{"model": "model that answers yes/no questions on an image's attributes", "dataset": "dead-leaves pictures: piles of overlapping shapes", "train_examples": 145000, "encoder_arch": "resmlp", "encoder_norm": "layernorm", "encoder_norm_position": "pre", "encoder_layers": 16, "fusion_encoder_layer_scale_init": 1.0, "fusion_encoder_parallel_block": false, "fusion_encoder_cross_attention_every": 1, "shampoo_beta": 0.99, "max_precond_dim": 1024, "steps": 17600}
Rows from block 2 of the image encoder of a small model that answers yes/no questions on an image's attributes, named by matrix and row number. Rows with one number belong to one neuron. Each number is 50 + 15 x the weight over its row's rms, rounded and kept within 0 to 99. All counts start at 0. After the name is the row's rms in percent of the matrix's.
After each neuron's rows are labels from the 100 images, of 14848, where the neuron reaches its highest value: "responds to" is what is common among them. Only what is clearly more common there than usual is listed. The data: dead-leaves pictures: piles of overlapping shapes.
# fc1: MLP up (encoder.blocks.2.mlp.fc1.weight, 256x128), inputs 0-127
# fc2: MLP down (encoder.blocks.2.mlp.fc2.weight, 128x256, transposed), outputs 0-127

fc1.151 108:52 70 64 63 77 55 65 49 53 29 53 30 41 47 43 59 60 69 32 54 45 49 54 39 41 22 43 38 58 78 78 62 61 51 44 59 61 48 53 50 66 42 41 29 46 13 54 61 51 39 27 49 74 43 41 77 55 62 68 55 41 45 55 68 40 69 28 57 43 27 71 51 66 30 51 54 63 28 38 54 55 77 57 50 68 56 85 42 54 59 55 60 74 42 40 72 51 34 35 81 34 64 53 38 31 48 52 48 41 43 72 50 51 96 38 54 58 77 48 55 81 30 58 17 43 44 69 53
fc2.151 100:37 62 75 51 49 39 30 63 21 62 46 50 55 48 40 53 53 72 59 25 61 62 61 42 67 66 41 05 72 64 48 60 60 41 28 82 22 55 55 44 52 51 41 42 59 31 30 43 51 42 50 28 75 56 53 32 47 22 56 60 44 71 40 26 67 42 93 71 54 69 56 62 43 75 66 40 59 43 22 48 48 53 75 54 46 25 39 42 44 42 43 73 40 40 61 86 44 63 56 38 65 63 61 48 62 48 36 78 44 33 46 37 32 54 47 41 69 38 41 47 60 37 46 40 42 36 43 73
responds to: grey

fc1.249 078:55 48 56 45 37 34 68 34 18 34 34 57 28 82 33 33 50 63 43 46 45 59 56 75 43 59 67 40 89 20 58 61 40 48 47 59 54 06 73 42 55 44 54 52 54 63 47 42 43 30 62 61 42 47 60 52 64 25 51 34 49 55 56 38 66 38 39 35 65 65 69 43 15 46 53 46 46 52 53 54 64 39 40 36 49 58 56 62 61 42 52 62 75 49 36 63 57 65 46 68 23 39 54 49 75 44 42 57 42 45 56 77 08 74 63 32 18 27 44 48 50 54 09 59 61 58 38 41
fc2.249 090:23 37 42 68 31 50 55 60 56 64 47 56 23 59 44 51 43 71 48 62 76 51 60 37 45 54 51 34 40 44 41 43 57 52 44 22 40 56 56 78 45 47 46 54 37 73 46 47 39 45 53 37 41 57 89 66 48 65 31 59 37 43 46 59 50 63 69 15 24 29 58 39 54 51 28 12 64 53 22 41 29 59 49 50 29 36 56 16 30 56 53 78 73 57 69 54 71 77 52 66 60 48 65 27 61 53 63 57 70 55 54 36 38 29 45 45 64 65 40 27 29 42 85 65 35 56 53 39
responds to: cool

fc1.91 096:59 63 37 57 47 40 51 51 19 43 76 53 63 72 57 75 56 46 54 80 62 79 30 48 73 70 43 48 26 44 50 67 39 50 46 42 59 45 67 09 20 51 41 41 63 60 41 58 23 42 73 74 21 25 19 50 44 36 45 46 21 64 40 34 35 48 34 49 45 44 45 55 43 30 70 57 69 59 69 47 37 57 39 75 46 73 56 42 66 65 42 56 47 68 45 64 44 24 59 51 56 35 52 44 30 50 64 42 78 45 43 28 58 33 49 60 46 68 70 58 45 75 52 58 47 65 75 65
fc2.91 106:50 49 40 63 49 34 32 67 83 45 50 49 22 60 45 34 73 33 56 45 33 44 80 44 56 37 57 33 56 25 50 72 48 79 52 35 28 41 33 58 46 74 43 42 54 56 40 43 75 58 60 34 48 41 23 30 46 56 40 31 67 34 44 48 46 62 69 56 62 69 52 32 51 69 76 27 58 36 63 76 64 36 45 63 65 40 67 65 57 54 49 33 71 08 48 54 59 61 55 44 44 68 42 60 22 45 56 49 51 39 71 29 75 51 38 70 65 62 51 36 53 18 27 38 75 43 73 49
responds to: vivid

fc1.28 108:19 42 66 47 44 37 41 72 78 62 30 71 84 52 55 63 42 67 44 68 53 74 49 57 46 61 53 37 48 58 70 76 75 51 45 40 67 49 42 53 59 69 48 54 47 66 40 34 23 45 49 35 83 42 34 64 71 64 52 38 70 40 77 65 56 36 79 50 65 37 65 25 59 80 48 37 54 66 61 58 51 59 45 67 74 33 39 67 24 41 50 54 27 69 68 58 23 65 58 55 59 43 37 34 27 72 68 31 69 39 42 48 57 44 66 52 49 36 45 61 57 60 52 68 42 39 80 51
fc2.28 099:20 71 57 34 46 67 74 37 26 36 68 54 51 32 59 57 69 53 47 48 65 45 31 51 59 48 40 45 86 69 64 22 36 47 50 57 38 26 63 29 41 38 51 39 68 39 39 78 44 53 63 52 66 52 35 63 17 52 44 64 55 45 55 41 79 42 56 72 63 50 54 71 69 76 73 34 46 41 69 46 47 66 61 32 44 42 56 45 41 39 54 15 16 41 54 59 50 56 47 53 71 54 47 42 74 43 43 86 71 42 56 18 61 69 56 42 59 43 49 83 47 57 42 68 37 39 65 58
responds to: grey

fc1.4 106:34 42 54 53 69 76 68 72 62 67 54 72 51 61 65 64 52 57 65 49 22 42 71 31 65 24 32 55 53 65 64 51 47 43 65 44 25 49 65 58 49 24 51 48 54 46 60 49 61 68 65 60 28 32 17 38 32 38 70 69 75 59 51 51 40 56 50 50 72 62 54 48 66 29 31 48 41 43 61 31 68 43 45 61 49 28 33 41 68 83 72 37 49 34 56 29 28 98 50 39 41 80 60 39 52 46 66 72 73 22 52 52 58 49 59 68 51 35 43 62 75 49 52 56 42 65 51 38
fc2.4 098:57 79 62 66 33 45 47 27 76 23 48 39 49 77 42 59 63 35 70 55 40 25 50 32 34 44 57 68 53 37 36 48 53 40 73 47 99 39 39 27 40 63 84 49 47 29 52 42 18 53 64 24 64 38 43 75 72 66 39 67 25 55 67 66 53 46 54 65 64 55 44 41 56 67 65 53 28 39 32 43 41 54 66 35 40 32 53 50 53 43 30 57 45 39 60 56 56 51 73 40 35 69 70 71 62 73 33 57 56 41 51 40 45 63 47 52 52 65 58 40 29 68 73 23 37 34 44 46
responds to: shaded; pastel

fc1.234 105:60 51 32 47 43 38 39 66 28 37 50 75 19 56 32 56 61 51 22 26 38 63 42 37 52 55 61 64 43 57 49 51 66 54 62 62 46 49 59 47 23 76 21 34 74 36 50 59 43 37 61 63 54 47 52 34 95 59 15 49 54 56 55 43 30 57 51 53 22 47 43 35 54 34 48 39 43 58 33 23 70 52 60 45 19 31 59 42 41 14 54 71 25 66 37 70 51 36 35 45 76 47 35 68 38 64 72 63 33 38 30 50 63 49 72 53 45 48 47 62 48 49 71 54 52 78 35 35
fc2.234 087:51 30 56 53 52 81 60 76 36 56 63 62 32 53 53 42 32 47 42 92 47 43 39 47 18 44 52 42 49 80 80 41 46 31 41 69 58 21 35 64 48 38 56 35 39 42 56 49 65 76 35 48 59 47 69 51 52 45 42 65 58 52 62 66 59 42 60 50 64 68 22 79 30 48 30 45 47 60 41 30 64 68 64 41 32 50 45 45 48 71 78 65 60 77 44 69 41 32 47 24 88 50 68 59 44 61 70 44 58 54 67 14 34 39 47 70 56 53 27 45 35 52 53 53 51 49 66 32
responds to: vivid

fc1.26 131:40 20 43 31 79 29 67 49 25 30 56 41 70 25 30 51 29 75 51 71 37 29 39 52 68 47 52 41 75 48 22 38 76 37 57 68 59 35 49 48 46 39 60 33 23 67 48 33 46 53 58 67 52 34 36 48 57 30 52 61 68 40 58 54 81 40 65 17 69 48 51 44 52 47 40 55 42 47 61 57 30 37 64 69 33 47 74 34 31 61 77 55 60 62 47 43 47 73 69 32 66 47 39 73 36 47 33 53 35 44 45 66 23 51 53 71 66 48 24 51 45 17 59 63 56 53 47 58
fc2.26 101:63 49 55 68 39 76 22 75 60 63 55 59 63 64 52 62 53 00 36 51 68 50 70 53 32 59 55 24 39 34 42 44 42 73 17 56 45 57 48 61 73 76 29 49 66 32 73 50 55 44 75 32 49 52 64 44 69 33 65 60 26 49 43 45 37 56 58 61 21 48 40 54 61 56 52 45 43 30 67 44 70 41 60 44 47 51 52 51 70 49 26 56 57 43 56 52 45 27 58 31 76 73 73 40 43 53 54 62 42 61 56 40 45 07 36 61 41 51 33 67 50 65 41 27 45 60 51 68
responds to: shaded; grey; pastel

fc1.8 079:45 64 55 45 46 65 66 45 36 60 04 49 39 52 47 57 60 54 50 28 45 39 39 39 33 62 66 61 57 73 42 53 75 56 52 59 42 58 50 34 49 43 38 44 31 44 19 63 37 45 68 30 64 67 35 49 47 32 46 67 52 58 44 65 75 17 60 39 53 71 68 64 53 99 69 35 52 41 70 64 39 74 33 56 41 26 61 36 77 56 42 58 67 51 45 34 50 53 39 68 80 46 44 54 19 35 35 61 45 35 41 35 62 31 35 63 65 44 43 67 39 40 30 61 82 42 71 41
fc2.8 089:60 50 60 33 44 67 42 45 37 39 45 67 39 64 31 77 50 54 45 55 47 19 38 42 40 59 40 67 40 49 59 47 65 29 48 37 23 71 45 56 38 45 44 52 47 50 40 74 51 54 37 43 73 73 63 53 47 65 65 37 57 38 42 37 45 65 54 31 36 65 52 53 70 53 52 44 44 71 59 82 53 35 64 22 89 56 34 30 58 77 28 33 51 63 24 42 39 63 45 53 53 48 77 76 43 73 94 31 40 49 50 82 67 60 38 26 75 46 66 28 48 67 64 55 54 63 47 68
responds to: cool

fc1.11 118:24 73 77 43 48 50 41 47 30 48 22 70 33 62 62 52 60 38 68 40 41 63 61 48 35 46 48 47 13 36 68 52 34 34 33 42 46 86 69 43 80 54 55 34 42 47 49 87 50 40 49 38 51 49 44 51 66 72 35 35 49 71 40 48 43 27 49 67 33 60 62 28 44 50 39 29 31 41 46 08 74 46 69 35 58 42 48 54 57 46 56 57 42 36 58 48 52 40 44 52 69 41 51 26 91 41 59 62 30 54 64 24 51 37 47 60 60 21 86 56 52 58 30 42 51 57 38 58
fc2.11 096:40 36 51 67 54 47 47 67 46 42 37 34 59 49 32 70 54 54 24 27 71 65 61 37 76 59 65 41 63 29 53 48 51 52 13 62 57 58 57 52 67 36 71 13 28 29 48 65 32 58 37 45 41 49 45 47 54 76 71 48 36 52 56 44 23 51 71 51 34 52 59 22 31 17 35 65 57 42 64 60 70 31 72 52 42 51 59 70 44 45 71 53 45 41 39 61 49 56 58 33 27 80 45 32 31 58 41 53 36 76 44 72 58 37 39 51 28 56 58 54 68 07 33 54 63 36 43 35
responds to: grey

fc1.205 107:48 36 51 81 40 40 43 66 58 56 50 71 55 53 41 56 64 58 24 61 51 84 50 52 57 78 44 72 56 66 34 84 66 60 44 40 50 86 62 34 51 49 50 61 43 61 57 42 53 68 63 47 48 61 31 23 39 46 57 45 37 82 55 61 31 82 30 62 84 54 54 50 13 50 46 51 28 57 49 48 60 60 58 42 66 42 36 68 69 60 51 30 39 63 52 19 65 44 66 48 67 49 57 35 62 60 25 25 52 62 61 70 85 26 44 48 53 35 57 54 25 54 58 61 73 65 55 47
fc2.205 104:48 90 47 39 25 42 46 49 49 76 65 42 69 42 33 47 47 53 72 25 68 83 48 73 64 30 33 52 80 57 53 27 52 61 69 57 59 46 51 40 60 56 74 50 68 47 19 67 63 41 46 42 49 65 64 69 30 60 48 42 77 37 35 53 55 47 65 69 17 55 55 54 43 43 63 61 70 45 22 44 43 24 48 59 39 45 77 52 45 53 28 44 61 65 46 45 32 78 46 48 67 67 55 42 37 58 61 85 49 48 60 42 53 37 41 46 54 80 50 40 32 33 45 25 44 40 55 18
responds to: grey

fc1.143 096:49 37 34 27 66 55 30 33 96 43 61 70 45 64 90 64 39 47 69 28 57 63 55 43 33 58 64 57 66 35 25 31 29 52 60 55 50 72 68 57 27 62 40 53 62 34 48 52 43 70 71 42 37 58 60 52 70 50 49 45 17 59 56 61 44 42 50 38 34 60 77 42 44 37 52 66 49 59 78 62 41 51 37 72 64 53 41 78 66 52 48 59 38 63 49 40 86 75 46 61 42 63 59 52 41 54 67 44 50 60 56 46 48 26 56 74 75 58 65 32 33 58 56 59 51 29 47 89
fc2.143 116:64 55 22 68 58 23 47 59 49 64 48 63 68 39 45 50 60 49 71 49 73 48 54 76 29 29 45 54 59 65 33 57 46 34 70 60 65 67 66 75 61 39 37 57 56 64 43 48 47 52 52 37 59 42 54 23 46 45 61 75 81 47 43 73 65 59 52 37 70 62 45 08 48 59 58 59 66 80 66 52 50 44 58 32 41 42 30 65 46 47 15 64 52 57 48 39 53 50 76 51 36 69 49 68 85 68 59 62 52 48 32 50 73 55 56 43 53 47 77 20 47 82 57 70 64 59 14 47
responds to: shaded

fc1.116 097:28 51 63 50 78 54 62 56 40 86 70 72 63 43 79 60 73 57 83 30 41 55 77 52 38 77 30 68 39 51 69 41 50 40 35 47 39 62 32 38 55 47 50 39 61 35 45 61 62 63 50 44 38 35 44 34 48 79 57 57 61 30 42 46 69 60 47 59 62 79 33 62 60 61 39 74 70 26 43 83 56 58 47 05 69 66 61 61 39 55 60 40 52 56 26 51 68 41 60 55 49 68 52 55 68 58 24 47 71 54 56 50 27 32 38 48 42 51 46 53 68 69 47 58 42 23 39 36
fc2.116 100:26 40 70 34 35 86 67 52 40 41 43 47 43 51 51 47 29 54 44 62 61 37 68 26 53 45 55 55 45 54 62 64 55 16 40 73 33 30 22 55 34 63 76 57 53 48 25 59 43 53 57 37 60 49 47 38 47 34 44 46 24 59 52 78 87 28 62 38 63 45 45 45 73 61 43 76 74 57 80 67 35 96 46 30 42 51 48 42 77 59 47 43 49 61 46 52 72 61 49 49 67 48 45 42 44 59 66 32 71 48 42 75 42 39 42 48 46 42 50 59 43 56 63 72 54 23 41 14
responds to: vivid

fc1.39 100:73 47 70 49 65 47 66 49 37 43 53 49 47 52 16 52 41 69 20 60 51 48 54 21 36 67 52 50 62 71 63 32 16 55 46 67 67 19 33 15 41 41 54 55 64 34 70 68 50 56 55 00 43 62 42 64 72 43 72 41 46 48 64 50 39 33 38 60 38 32 42 48 48 45 66 62 52 45 43 51 46 46 48 47 52 45 62 57 49 37 42 28 58 52 54 58 51 71 53 49 43 76 40 62 68 40 49 69 28 41 61 73 41 44 69 60 51 93 45 56 34 37 21 24 46 28 42 53
fc2.39 118:57 63 54 35 69 54 46 45 58 57 47 27 25 49 47 95 46 46 43 45 66 60 65 36 69 58 86 33 61 40 39 69 33 68 65 72 43 61 32 56 46 67 51 56 56 81 42 57 36 38 45 57 60 28 21 55 51 86 08 45 54 38 46 52 54 79 71 45 35 37 49 49 34 30 33 41 64 58 57 72 45 61 50 51 65 42 53 55 36 62 59 69 40 51 43 56 46 54 53 67 56 63 56 36 10 68 49 28 85 42 64 62 37 63 27 30 49 50 67 31 46 32 59 33 44 56 50 47
responds to: grey

fc1.88 098:50 40 31 56 34 40 43 62 23 42 18 50 45 62 51 53 80 66 35 36 49 46 42 52 49 53 53 70 44 25 44 42 48 47 59 59 38 47 55 48 36 45 47 47 43 41 28 62 45 49 37 36 48 64 49 17 28 34 55 92 36 51 40 25 34 20 40 40 34 28 51 52 56 30 38 31 23 23 63 34 44 54 14 51 36 35 65 86 45 35 84 49 57 40 69 34 59 53 48 60 62 40 62 41 49 65 65 81 46 36 59 38 32 58 75 60 29 37 68 50 48 47 32 53 37 68 36 27
fc2.88 096:80 24 75 36 58 61 55 55 51 50 21 30 51 80 46 39 56 49 59 51 46 58 21 43 58 13 53 45 75 51 60 44 64 48 37 89 40 48 30 71 37 79 35 66 52 77 51 43 55 62 55 42 38 66 68 46 74 84 38 49 36 50 39 43 49 52 53 74 61 51 27 60 73 57 49 32 37 48 65 32 66 57 55 39 48 44 56 50 25 73 47 60 25 31 53 37 68 22 51 58 45 60 58 36 58 42 56 50 33 54 54 56 54 19 63 53 49 48 37 41 14 61 23 45 48 71 42 45
responds to: vivid

fc1.230 088:62 65 71 64 49 39 31 67 40 73 48 44 61 69 61 83 76 31 43 59 60 38 40 41 18 47 37 69 76 43 60 37 35 59 56 39 46 43 61 46 48 58 34 87 32 56 35 48 39 56 79 66 71 79 45 60 44 18 66 52 53 47 61 40 55 61 41 75 40 50 36 49 62 53 62 61 68 95 38 37 52 63 49 37 38 53 50 19 52 40 48 33 52 68 36 50 51 22 23 68 42 33 42 67 63 65 43 61 42 46 63 31 68 54 74 37 39 57 22 55 37 62 36 40 41 65 58 42
fc2.230 096:34 54 48 55 48 37 58 64 66 35 44 11 56 46 52 24 67 37 38 81 47 13 72 58 37 51 75 41 38 19 52 68 46 74 68 50 56 50 52 53 47 82 31 61 54 37 38 49 41 54 39 24 71 47 59 48 45 34 48 43 59 40 37 56 50 49 47 46 63 56 21 40 52 40 40 65 70 57 36 61 13 26 45 57 56 20 37 65 59 46 32 45 60 45 54 30 44 28 77 42 66 25 59 50 61 77 51 46 67 72 32 07 64 60 45 60 67 58 62 31 48 52 60 55 45 66 47 43
responds to: earthy

fc1.65 100:23 62 68 39 41 62 54 52 30 52 35 82 33 52 41 38 59 87 45 72 59 61 61 62 31 60 64 70 61 83 82 52 56 30 56 63 62 28 46 73 62 51 38 45 40 63 47 54 54 62 56 55 64 37 28 50 49 43 33 63 29 49 72 51 45 38 61 46 61 57 38 56 44 65 43 62 59 68 97 34 48 71 55 12 60 18 72 69 48 49 52 59 53 46 57 60 42 53 35 40 56 28 40 48 37 44 51 55 61 29 40 47 68 44 60 36 61 42 31 47 39 80 55 46 57 15 77 37
fc2.65 120:53 65 71 54 49 41 67 22 50 69 41 57 50 54 54 21 56 30 62 70 69 24 71 35 48 28 63 68 29 50 51 45 52 62 69 42 30 66 80 55 45 31 44 70 35 65 48 33 76 39 36 55 24 34 70 36 48 59 44 44 44 45 26 65 46 65 37 43 49 55 51 54 52 30 35 46 49 43 10 87 64 48 65 38 52 50 28 44 52 69 59 57 89 55 63 59 43 39 53 47 25 57 39 67 64 38 50 57 20 40 56 64 66 53 55 53 34 38 37 49 63 42 49 08 55 43 21 52
responds to: shaded; grey

fc1.54 089:50 51 44 10 78 68 64 45 44 41 66 66 66 69 55 46 37 56 39 57 78 54 27 23 68 27 59 60 53 20 51 30 40 37 44 63 39 32 24 43 56 63 28 52 31 62 43 57 34 41 69 34 70 53 31 60 74 53 51 60 56 32 54 13 29 36 35 52 54 46 26 39 37 38 63 59 53 83 76 71 33 26 70 43 55 46 32 35 40 40 32 56 47 48 38 62 57 55 57 27 54 57 42 48 28 72 42 29 56 60 42 51 49 51 66 16 64 63 43 43 36 33 51 55 68 53 60 49
fc2.54 094:49 68 56 50 55 36 59 59 59 46 44 45 47 46 59 40 68 38 41 36 86 48 30 63 50 61 27 54 43 52 73 39 43 69 37 78 55 51 63 62 72 58 34 56 81 39 35 51 32 37 37 45 53 43 62 59 50 36 53 63 45 48 58 55 51 50 32 49 38 40 73 57 20 33 57 66 51 57 75 72 41 56 64 19 62 67 37 26 54 56 64 37 55 40 36 66 53 35 56 48 51 75 44 52 70 37 25 09 33 30 79 53 61 22 40 53 14 62 64 35 49 54 77 49 72 73 19 35
responds to: cool

fc1.20 111:29 47 35 52 60 44 51 24 33 43 66 65 49 48 56 53 40 53 69 48 58 73 53 64 34 47 67 77 56 34 28 31 39 41 40 69 55 35 53 49 64 46 50 53 43 61 75 33 53 57 55 48 52 33 32 23 46 43 63 62 41 73 60 73 32 48 18 58 69 51 46 19 67 62 25 76 27 50 35 52 50 53 53 57 36 35 39 49 74 28 60 62 41 39 56 20 53 65 74 22 24 87 66 56 47 40 64 61 56 21 50 71 56 59 53 39 62 61 53 22 58 81 46 62 56 34 53 76
fc2.20 111:31 47 60 35 83 68 57 63 64 37 29 68 59 37 53 64 62 41 52 28 10 52 35 28 68 52 40 35 35 62 34 46 43 71 63 58 38 42 52 49 46 26 48 53 35 47 41 51 54 81 51 56 43 48 63 41 38 61 72 87 57 59 61 44 74 59 40 41 73 44 78 86 78 41 80 55 47 35 62 51 18 32 69 35 41 38 70 37 54 69 58 42 38 67 66 58 53 45 31 76 49 54 51 62 53 52 51 59 38 58 33 48 49 39 56 13 65 58 66 68 68 49 49 54 65 67 58 54
responds to: grey

fc1.172 101:47 39 56 37 44 57 58 95 61 40 62 38 58 38 54 70 66 58 61 65 57 61 42 49 48 45 37 52 60 72 57 75 66 70 51 39 57 41 45 64 44 56 46 62 56 35 40 17 71 78 42 67 48 42 20 46 67 32 63 48 30 61 65 39 70 61 48 38 73 27 33 46 53 37 63 30 39 40 50 68 40 51 18 55 47 42 44 57 85 18 42 44 62 63 35 54 71 50 74 54 62 74 36 48 56 65 60 61 42 49 51 42 63 37 39 38 85 48 77 44 29 22 48 61 39 34 30 20
fc2.172 098:36 20 56 57 62 73 57 80 42 55 72 41 38 54 29 36 51 63 50 33 52 33 39 60 32 64 36 21 27 47 70 60 66 47 18 47 51 57 46 55 44 48 59 49 53 54 53 44 33 57 42 77 45 46 73 44 58 55 54 42 28 61 56 68 27 61 52 39 56 56 72 88 57 46 67 18 40 68 66 49 57 65 01 26 40 74 67 60 45 73 40 69 59 27 16 34 56 58 54 59 49 49 56 48 27 50 42 61 51 74 39 36 67 61 36 61 54 53 76 46 36 29 57 47 42 44 41 37
responds to: vivid

fc1.62 101:41 60 79 43 64 66 48 47 48 67 54 60 63 43 71 51 69 70 26 65 43 39 37 50 68 34 35 39 59 30 20 32 34 76 63 69 40 46 14 62 69 49 33 60 38 58 52 57 31 65 57 34 69 57 19 25 47 50 45 49 59 63 56 46 19 47 51 54 39 53 38 47 44 46 27 66 72 45 37 55 80 31 72 53 42 22 64 44 42 35 52 45 52 46 48 45 38 54 34 55 58 63 42 54 38 70 50 66 40 52 56 26 73 22 34 43 85 64 59 65 34 46 35 18 50 71 32 72
fc2.62 112:53 32 53 37 34 46 60 54 58 56 39 51 64 41 46 22 28 48 47 74 85 44 59 27 49 48 46 43 38 43 55 64 70 68 46 34 48 41 54 26 36 55 64 69 48 70 18 70 27 43 61 38 43 36 38 41 53 25 89 59 66 51 39 43 45 64 29 46 42 51 51 74 53 36 55 37 26 72 75 55 25 74 44 25 86 57 66 46 42 40 58 30 71 29 51 38 70 56 57 46 69 53 42 28 65 56 52 50 67 54 86 65 41 57 50 64 59 54 67 43 50 43 41 15 69 54 34 57
responds to: vivid

fc1.181 090:66 57 66 33 23 56 59 80 49 54 44 55 69 83 66 55 69 54 62 40 55 28 49 52 45 48 44 53 64 67 35 60 57 62 76 37 38 27 70 22 25 43 67 53 55 48 75 57 52 65 38 89 65 59 59 69 48 35 45 49 40 61 72 29 29 52 38 67 63 64 48 43 36 65 64 63 73 45 59 66 50 59 48 47 37 39 64 53 58 68 40 60 51 54 52 56 43 78 53 46 74 57 54 42 61 67 62 54 36 43 47 36 25 24 72 69 87 43 29 25 38 34 55 33 60 65 79 71
fc2.181 089:67 67 54 77 52 66 30 42 57 46 61 79 38 63 32 43 74 55 38 73 76 35 69 63 32 63 59 69 61 37 70 45 66 50 66 76 60 69 38 43 71 17 68 47 59 58 55 44 73 55 57 45 48 42 61 49 68 55 28 51 54 73 12 28 69 74 36 29 43 47 50 43 44 46 26 57 59 54 61 68 42 52 71 48 31 26 58 38 40 45 27 47 53 63 59 57 65 56 59 55 37 50 51 39 27 27 63 46 83 41 49 61 60 59 64 35 43 26 47 39 11 57 47 70 63 64 45 64
responds to: shaded

fc1.63 116:51 46 58 50 62 73 75 51 56 54 79 24 62 67 55 79 42 65 34 15 47 66 40 19 55 61 68 27 67 41 33 54 47 61 50 72 59 47 51 77 72 48 33 46 53 53 45 38 42 29 81 26 47 46 50 35 74 65 77 62 63 23 62 55 54 58 50 37 43 74 17 27 45 49 53 47 60 48 84 61 37 41 53 52 60 46 61 81 72 42 53 49 72 49 62 44 39 40 36 47 59 50 68 78 41 33 16 59 52 33 40 47 45 60 63 46 57 61 49 57 33 40 67 63 37 31 55 69
fc2.63 106:47 50 32 61 54 51 48 52 39 52 63 66 49 81 73 48 68 49 54 56 63 59 64 75 44 47 49 81 65 24 57 49 35 13 64 56 66 23 54 41 47 59 67 50 60 55 72 61 68 28 36 44 58 46 56 61 49 50 51 49 22 36 62 42 54 43 45 71 60 36 54 38 16 16 55 81 65 80 54 46 58 95 74 63 61 49 60 58 55 34 80 30 41 44 56 57 70 49 50 50 46 47 34 52 56 40 46 57 68 59 48 90 54 55 62 44 28 42 66 43 48 61 51 18 60 71 56 71
responds to: shaded; grey

fc1.111 094:54 46 68 55 38 68 43 61 52 32 67 45 43 54 51 42 43 55 34 61 57 25 39 52 68 33 52 55 63 41 84 44 46 11 56 64 37 27 69 81 16 61 65 61 33 43 40 61 74 43 68 48 44 58 47 40 56 62 51 64 43 66 53 38 76 28 18 46 39 47 50 56 62 35 61 49 47 61 45 52 44 26 61 71 32 44 66 72 68 25 65 56 62 59 69 66 61 53 31 61 60 63 50 33 85 69 36 36 36 65 74 58 88 47 88 69 56 48 51 52 46 47 49 50 33 36 67 62
fc2.111 103:24 38 58 12 44 54 66 45 36 43 36 20 63 35 51 20 55 53 49 56 58 46 48 62 59 38 67 47 28 41 59 63 43 58 25 44 60 73 58 52 36 35 53 44 49 33 30 36 43 46 64 66 74 62 24 47 44 37 11 15 39 65 32 63 46 56 54 43 53 27 35 54 73 75 73 32 44 46 53 54 67 85 38 36 55 49 76 62 67 59 28 38 48 30 32 44 44 63 76 67 60 60 67 29 62 53 32 51 54 60 55 61 44 28 20 57 27 46 53 60 56 54 36 41 42 38 51 70
responds to: earthy

fc1.18 086:52 27 58 48 61 38 24 56 32 52 39 60 74 44 49 43 45 58 63 34 41 55 31 70 38 61 47 53 53 29 43 38 41 39 41 24 58 51 55 19 56 46 56 32 45 35 43 15 49 24 54 45 59 31 54 42 39 39 46 73 65 17 63 37 64 58 55 36 52 44 78 75 39 32 64 39 63 33 76 23 45 31 61 54 32 57 57 27 64 45 55 59 38 45 40 09 46 48 14 59 54 45 73 72 49 51 55 44 53 69 45 33 76 39 64 70 54 26 45 50 38 61 35 66 27 37 17 46
fc2.18 088:69 58 54 46 32 60 59 44 36 39 52 71 68 63 44 71 56 30 58 82 38 55 45 39 58 46 63 49 44 40 69 45 41 72 53 51 45 54 30 42 04 76 75 17 47 59 36 67 46 35 58 50 25 59 25 58 57 67 68 46 63 75 51 59 53 41 62 57 73 58 12 34 46 37 66 33 51 57 42 79 70 60 41 41 76 21 63 45 14 54 56 51 40 35 32 77 32 53 52 27 29 58 56 36 38 43 56 48 46 60 55 59 54 52 56 38 67 60 43 31 45 32 47 23 44 62 57 39
responds to: grey

fc1.44 089:28 33 47 54 62 47 71 56 64 28 84 59 43 76 64 59 74 33 69 40 76 61 65 62 56 43 56 59 53 80 73 57 49 61 54 74 25 68 62 56 38 78 54 80 63 36 60 55 60 65 51 93 58 59 36 47 61 45 60 40 52 52 49 48 38 37 47 81 20 63 40 64 53 50 76 52 46 75 50 53 52 64 59 75 32 51 70 44 59 39 74 59 60 38 51 59 47 44 45 64 52 79 37 45 61 35 50 43 40 36 51 52 49 30 51 64 51 56 65 49 33 78 49 39 61 32 55 92
fc2.44 107:81 63 45 31 46 47 54 44 60 53 24 50 95 32 58 45 39 60 65 35 56 51 56 36 44 66 31 50 41 84 61 50 47 46 55 61 53 43 45 32 55 58 53 38 63 44 54 32 74 22 60 65 65 42 30 45 64 62 33 41 34 62 49 77 36 57 70 52 64 34 70 59 47 61 32 52 32 34 76 37 40 55 51 32 40 68 20 78 45 72 30 68 52 59 62 46 27 55 30 49 53 68 47 68 80 53 78 54 37 81 58 52 28 63 59 43 42 46 58 16 36 51 23 52 35 48 42 43
responds to: earthy